A small image embedding model, trained from scratch.
Model: 4M parameters, 64-pixel images, arch vit, activation swiglu, patch size [4, 4], layers 16, width 160.
Training: 13700 steps, held-out accuracy 100%.
Data: trained on rosettes with rotational symmetry, 48750 training examples, 18.0 epochs.
Rows from block 11 of a small image embedding model, named by matrix and row number. Rows with one number belong to one neuron. Each number is 128 + 24 x the weight over its row's rms, rounded and kept within 0 to 255. All counts start at 0. Numbers have three digits each.
After each neuron's rows are labels from the 100 images, of 14976, where the neuron reaches its largest size: "peak at" is the part of the image that holds the peak; "top examples" is what is common among them. Only what is clearly more common there than usual is listed. The data: rosettes with rotational symmetry. In brackets: how many of the 100, against the usual share in percent.
# gate: MLP gate (model.blocks.11.mlp.gate.weight, 320x160), inputs 0-159
# fc1: MLP up (model.blocks.11.mlp.fc1.weight, 320x160), inputs 0-159
# fc2: MLP down (model.blocks.11.mlp.fc2.weight, 160x320, transposed), outputs 0-159

gate.244:134165100137174135130167135111124123150129091145121108145143132142130139133159127095116144180176142153102153141123125144123129131094136106129139118198099185145099127143117133149147133126109124127113148154106110129157175081130113097148126124119116138149141104110171148126124142104149113138124133118147134141146091118124111107099099106148160105109128149153085079107137099116131198103130125158150082097125159138122091169103092125139102115089119098099136114103169088110072093147120133
fc1.244:113106133151139103120171115142116102146106119170152138121131141099133094119125121160123141108115114135117108162157144137104141126053104133102155159102165127118152159135154092095090121157105087106162134131131113112138114172136169134159138106179113114108159135168135134117137163102157153108147089099128206128125130125135130154172140096124089123143165145136123111119077117116107104086100105139096118124106151101165146139163128133131146149168155119124126139114134078141122113099152123
fc2.244:110141092116131143135135136131089132161194115108122111140139150097129098137117108115107120116150150097086086158111151108145145167118140123120099130179172124149137112080129103153087103134116135128139123110167154098154110158089164161113149114114118147167131161167103110125109111089161100144123085092102167121122136145115152133134165139152104130118110173132152168137152100111133105119092084132140124143123159128088155124092139125143139122133152123117123074103141123157076168109143137
peak at: bottom right (31 vs 9.8); bottom left (29 vs 9.8)
top examples: grey (100 vs 14.3)

gate.63:135150110124125127132106146084116158104172120155143148146095151112131115107173105152128082110134172123100140127116132091127135079110111142134145084157092094081163129113105161081137093134179103140138143153104083093148151098116133156137130143097137124139108115173140133181149153146128116104135093127177136131138113133175134097104109118129138149149129129125119099114118104126138185154128107104138121063133143122118104150134142152147148174135151153118106141125142160116148078124162116
fc1.63:147109137112141123135102129128145138116119148157153164110152157128095111158078146125095082148168163132123117107175104097118134110132111100123162115113131160132139120127130085102122110159158143129155146142156092125125081145129128122094120122140144156152073105114164156147119145142152080077135148141113145155166159118144133106136155149148114154095125094094145105129145137173180108150146107137103154116124094090149138110160164124143098160140115194134117153182131113148138110133106111
fc2.63:141112089150154108099164151126128125125099130099115157160150188177155101109122164147146092116129108116171142103140105152110159133139111108164154145117121106106127110127136129141148118120136115167151147088102170103091097139134153087123133094140137151141116109143131110108146170094086149138119129101151106115098123102126121161132161115152127165158162110085103147093160116116128117112103098119182110147147113140130134161105101118118155074139144101127163160078111145135136091092109150
peak at: middle right (30 vs 11.7)
top examples: vivid (98 vs 14.7)

gate.218:135153140104114145106138122095134149123133091143112144161116125133094115128099167132128098145165100110107130176081099182107163148123172129124105143150146123151124135170149131153134134122113111168087126091140108121156145191124141153102115123141117123105148127098135136104147133138142121142098126125110133145130147102098141089169157120142130165151099092130114109134153158119151166121128143132128105151122114048100128140115119130130114084102165164120158106145137066128077178111107163
fc1.218:154097148122133130113153147088135090118093116106115118092169101121161095131138079141116126120165172137126126146141157143132116142110113093085160124148160134159155119130149149171143155107082080127143140161150135125120147110088112154131089116093127146139168168126181136116136120139157175121121142131116149170114133085085132123130131144152099163159111141092108099122147134130144167141114160164099124108132115075142133130131144115121120101114121100078080124130172125148096126125164144
fc2.218:088113122131151147131075145093114092130122126144142142128155125089127113148090134142113128152147150141107121129179115123166109137055145146102126109109171173112129092125143085135113120159118114138113114131140150130127151119150142128137159113080153131134133136141166105133146158136136131128141129076143170072149121128116129136090125124114106148106106120142137167088158108158136099094141056151157152113138132115127153137143160159109098108128143172136069096141124133106117101078156157
peak at: bottom right (31 vs 9.8); bottom left (25 vs 9.8)
top examples: grey (100 vs 14.3)

gate.245:164125157135148110100130131084138124127113123150108100215117144101126094116146102118129097123128167154099114146148175153115163153116126117127148142127098136133119132148147119137137138161105130134125153099169092131107157119137114141119112117089129153115152132110106126118138097158150139125143151148094143106073121128127119143149136097117146127152117142101129103111095137147140154142104111115134097110148131061124139157153175135136150156143116151036177150126153098185088131163136120
fc1.245:145140173135123105105137096083155140168107123148097062117158138123151092096147152159095112125141160127107140134187170133105138147087093165102131190147103123134121137112121132118119131147106119144093165135149094131102149136121110135128133156129097141091133154135132145120122096143098121132116123146098115130093150148139119115186107103095127130147132163091107119123123139175133141116144096113115132091125162118079103166127126176141122105120165149084150100148148080127096129124139107
fc2.245:081140118133098150116103138128089144098146184106128145117106127126119098142133067110158106161105141116101132146143152128132111125131144156128129111105133146154134124117154113115152087123115116142112168119098114171085176113156140127083164106117123088153124130118110112112121177063152077083140081119155166183105088135115128111137137147143144156109094116118146174147128113107130122091127153128159147147108115159156120115147131115122138157144156165121114103170163143141126125093131137
peak at: bottom right (25 vs 9.8)
top examples: grey (98 vs 14.3)

gate.87:162114109086126149158119136062112125173160125142144088157123166172160093137134150112170124153126170136083125159146145140112081076123123116143121117165162136159125140102102102164140131129160125116143133136169092127179171095142133122110161131119104119151127147065162114112145131163127117111114129119113163125112147101156113157114131149111156141115113147152099074131113132123166123119124094118103132096137083117152104113124099157132102114149116143129114126140116086136110118102118160
fc1.87:130172131060134133133068138120099109115136077136087125147109114107126134115085165126136122134139150114069167087110154134112091140076129144120132153139147152163101121130132146169086155173114132093120141139136116113166156155144135116112139116153146134167187132081153109131151079151154116142113138127093131157116126110147162152133122128074123133149146124127107108130102118129102143132101135137115168121139132142158115126137143135135119102112127133103106131128161077168125180113114165
fc2.87:134120140096114143176097116078104149161075146140100106167128129171123103153106077155124128170128140129053109153115149152125087141112147120155114129111145144144171124099120130109125178144113119165128125141180105141118145132135106121140158125138111124106140138093166095066136105134125137098133143132098146154106142138080122138131145134115116152129089141165123126135121119192160117107158106126153133109170126130147124129126097136133116119154087152129082104153104120122138102117158165
peak at: centre (47 vs 14.1)
top examples: grey (100 vs 14.3)

gate.23:089119091108109094133134120166151149147116119154153095138103153126083136137168160122109082115147127131114125119169109114096099129205091130118142140116100133090123144095138152164099117160129157127117130127138147136124164104113124077149160146151155087129148126108125107124120136169113118079132130116142142101111140104155097114114127156136144102133110134137117170106113157152099037135138142099152133122128160130092130150162117167119135138138093146149107166146121171105088120112132137
fc1.23:107099112137113111166170121144105113105123146140146093159089155106093152084121128154136134121126120119147124098154135120133108065170103125147116136113125142081123153074130129134137128157141110100110106134128170172128170151131127092123172150115121126119113137127099129129132182148144094065107121122137176101111164140142110097147133114118131101112104111171141188094133132143114070128124156091100164100119153143123146091168129167139154150132102151136143144153144123124114119114117162
fc2.23:163125148130157059173140170127110119125104109147144097122140145125104119154103125118101132080123137098157111107173137126164142098114089083165080142120103112095112133115122144140160156175119128120145126123091098131138117108133136097117192078146118107098152101131101098163146136102134164126139102105088166087128172123159151168151112122106099103107105143157125126105126149148125113174140113148149131132121170135107079141124134117116130129119134144114145145123132081120136127134134167
peak at: centre (43 vs 14.1)
top examples: dark (100 vs 14.3)

gate.79:180126138125087084101107099131112104132146114150127151147169155161094146124095118102086139097135114138161088139132154040119122109150081134127127167121162111132134114123120109122161151126116078095119136140176147157136103105141125145114120139105130129171148139144156110114113104131132112149134133131099103135131146089128143133143050102138128127145141119078155119127119128130104096113156161099197139120156143158103101141170145153114135126097140142120162117139140114125159139126140107
fc1.79:086161129154100147132094177129111107146120167118159153103154116158093147121168116106171104171117160148189117106147153121103129106105152181135141124140129133142088124170120105154106117120109107123109129154123102120103112126103095104114123116138151167139125104114092140114149115137093115101097130174113141125143124131159095136172144115121120124114150105115167124125163145130140145130138114164141180152122086084150090137096119120112130132160162102162159153095089086141134135144099154
fc2.79:133162150147178103166105158075134117118145113123087096170117118152146107132100103134136129120098131096146125081101137133126104110090158084095122148107166165124177109135124150109139101152145155138130153148117100109163114135111160096141084132114137127102126153083137125141111117129183117111130128146144127122109143107139142108099152137194092135150121158152070109140118125085113147163101134145156149132139132106097126123109109148142167151124166157089147111108167142107136153150110142
peak at: bottom centre (30 vs 11.7)
top examples: vivid (100 vs 14.7)

gate.164:114122164074134135140079119138119133178134106125097130155131153192096141112140134139165128089139170105101115145151142105120144124103108165123151163154124155164112128123147113153133113134104129147110125108141123114167124092112094127135124119119077140137108087121144112132129124152112111163112123172103083146153106109175103160138048137133113123148110068155136085139148139151170144128129115120166129124116127098122101170135157166146148141128134135109127132112138092138143137165156086
fc1.164:154158150130111107165091112135147130132151152144141131149079137177095116113125121118155126123109135146094111155194082116114142162137088121134124106112128144113100121120148134140096134122158158149118128136120055159082126110168107162118143133114130152167086104108144106133170120144118122145112101109134118109102171103145139105178084147137126145078119131182127111130156119133119138139157137161177152130126130124132121091140116145120096117078166143089142108102112112132154108096134160
fc2.164:137119154116127114081105117111113090145131130109186112147107136106140135087072121133162121110170130077139125131104154135117081137115096133112159106121094140085180142097146177139187131117135102119130142140127106167144124102115126103109087130117126137103121145165137113157125114142158127130104165125147177118146185143133143086109168149112108133160122098149128115122092141144119140164104132145139121155089111149068114134121131152169114165133126101142120109140143117127082134171116125
peak at: centre (37 vs 14.1)
top examples: dark (100 vs 14.3)

gate.242:120104112155130126137083145126136094115121099113151117118094092098093136143124166093128161105093130171120145137136167120170115148151134122113120095172107140091097115161169151125132160130150120159115115161145096108123088115088138111173147110128134123143122125120137112144128098137135138115143064136117121145149100159101129164168101130100143144130114087130117158107123125131118069127132188134168141106115131161100092107146126116153115099138141103125091170064156126156153107116121155
fc1.242:130121121118104160135173144142106085129150127106152119121156145134144120159140147091144162101146153161092148135103164126152136106137153141112125186107155130121112156116099173151152116154118126177135140158116147133131121171145111092094168142124115121137110126160107133136142165095149155143093141121148134088110146138097123107107123119131111105139141127087124109163149097132113101134128116086089136158101115146089082128125122087079166165133098119140111127196127097174153086134149106
fc2.242:137111134155120096114100148093130126139168124110144118091119158143112160117099129108171141109147123124092159167101130084195156111122091110129125157145121090172120132150151142122122143147185114137117114134111126133110105128132136074109080142134121089110140134112111142128165156152128172113128134151122146147192100139124129142141165144142124139112097121087120145113117127114120131136173093158123205112113148095115140161131177108110141127109115105090131145082138120101133114099086126
peak at: bottom right (30 vs 9.8)
top examples: pastel (68 vs 14.2)

gate.47:138129110156079147158145115163116170114100154159114128151148119134145131123149165139113133118095135166146163101137164153133154128104121177139110100076170133131135121096120148120102093145179140081128121142145134128116137116123118119109146149124166096160162095156099145141096092091128142115113105150121157161097162155122188127174117178122158132135145178108096111145096101131120144125134139102146139145165140141122110119080112114130110146119152117155136092104110138102098154106101166
fc1.47:148142102100157144128096128153097091103142153148093161082109098153129123127125140125124114150065120139107093095163151133139128161104106105153100090170122088140101085165166084097126155148132135121137138142152089128112138139132167175117150151126122122164115125144149140117139091117143137130109161123162088126120134111082127116145120086167132108126105145071146075149130123106128136123148140169163103172092161110139152109144109134112134108124106143150128175105118124113112134103101127
fc2.47:121098130121136133160117146174102133176146155128118127166122121121117110185115161166109098169133098148121126095127132144095128167109140131139130126095143099157163130177141106146125099141138120104104131159136127117114193128170143115084151110176161149139161096076153121124139112109139088144137114114106129136134131163148122092120101147127124097170126144127103106184136118124118133104152084095144127113104176143125134103122115108101146141120174134170118099136170157112160131096117155
peak at: bottom centre (28 vs 11.7)
top examples: vivid (100 vs 14.7)

gate.318:131161117081101129137091131128115149165118130120085109127108087098113155154154161158105143145081137150101107158138099130149089136102143122144127112141160135133091126138133145133117106131188115189102163116141120111142102114142131197146111142143148119125125134166107133135115064114134101150151100152163083094097101123110122126123095172178125151083130133131124126112133164130138128140113088071139113142137125128093151107124117164104158123151106153104123148139105108111157138116103104
fc1.318:143129131150139107140135114142144115085118102119130107106119125130109129130169106107128109170098113111116125117141083160148145132082102131127146110145131122146153100133148135123135163108092062106152156127123089149134138135115102134133115153161148163143169084103141133135159149115112141152068119155118104113150165094128125118124101149137149140149150113155124146147121104077116198181117104134104132154126117162135116085162108148147151167160150167084142120109098104106073156150103111
fc2.318:136110126148159131122132133109119159155115102143147122091091103129169133074123125166101127112138122179122079111176125139139136121120114128124109085130157095121124165089190116141159101156078101160133088167103128211123125155089164119143157122101104160143111110134115120120110145117105143172134142140116155113085167116143130115129098175153136131158111141116105143104104110152151104121119105158109092121159169145135140102162133115135113125164137096118134148125141140151122128126131114
peak at: middle right (32 vs 11.7)
top examples: pastel (100 vs 14.2)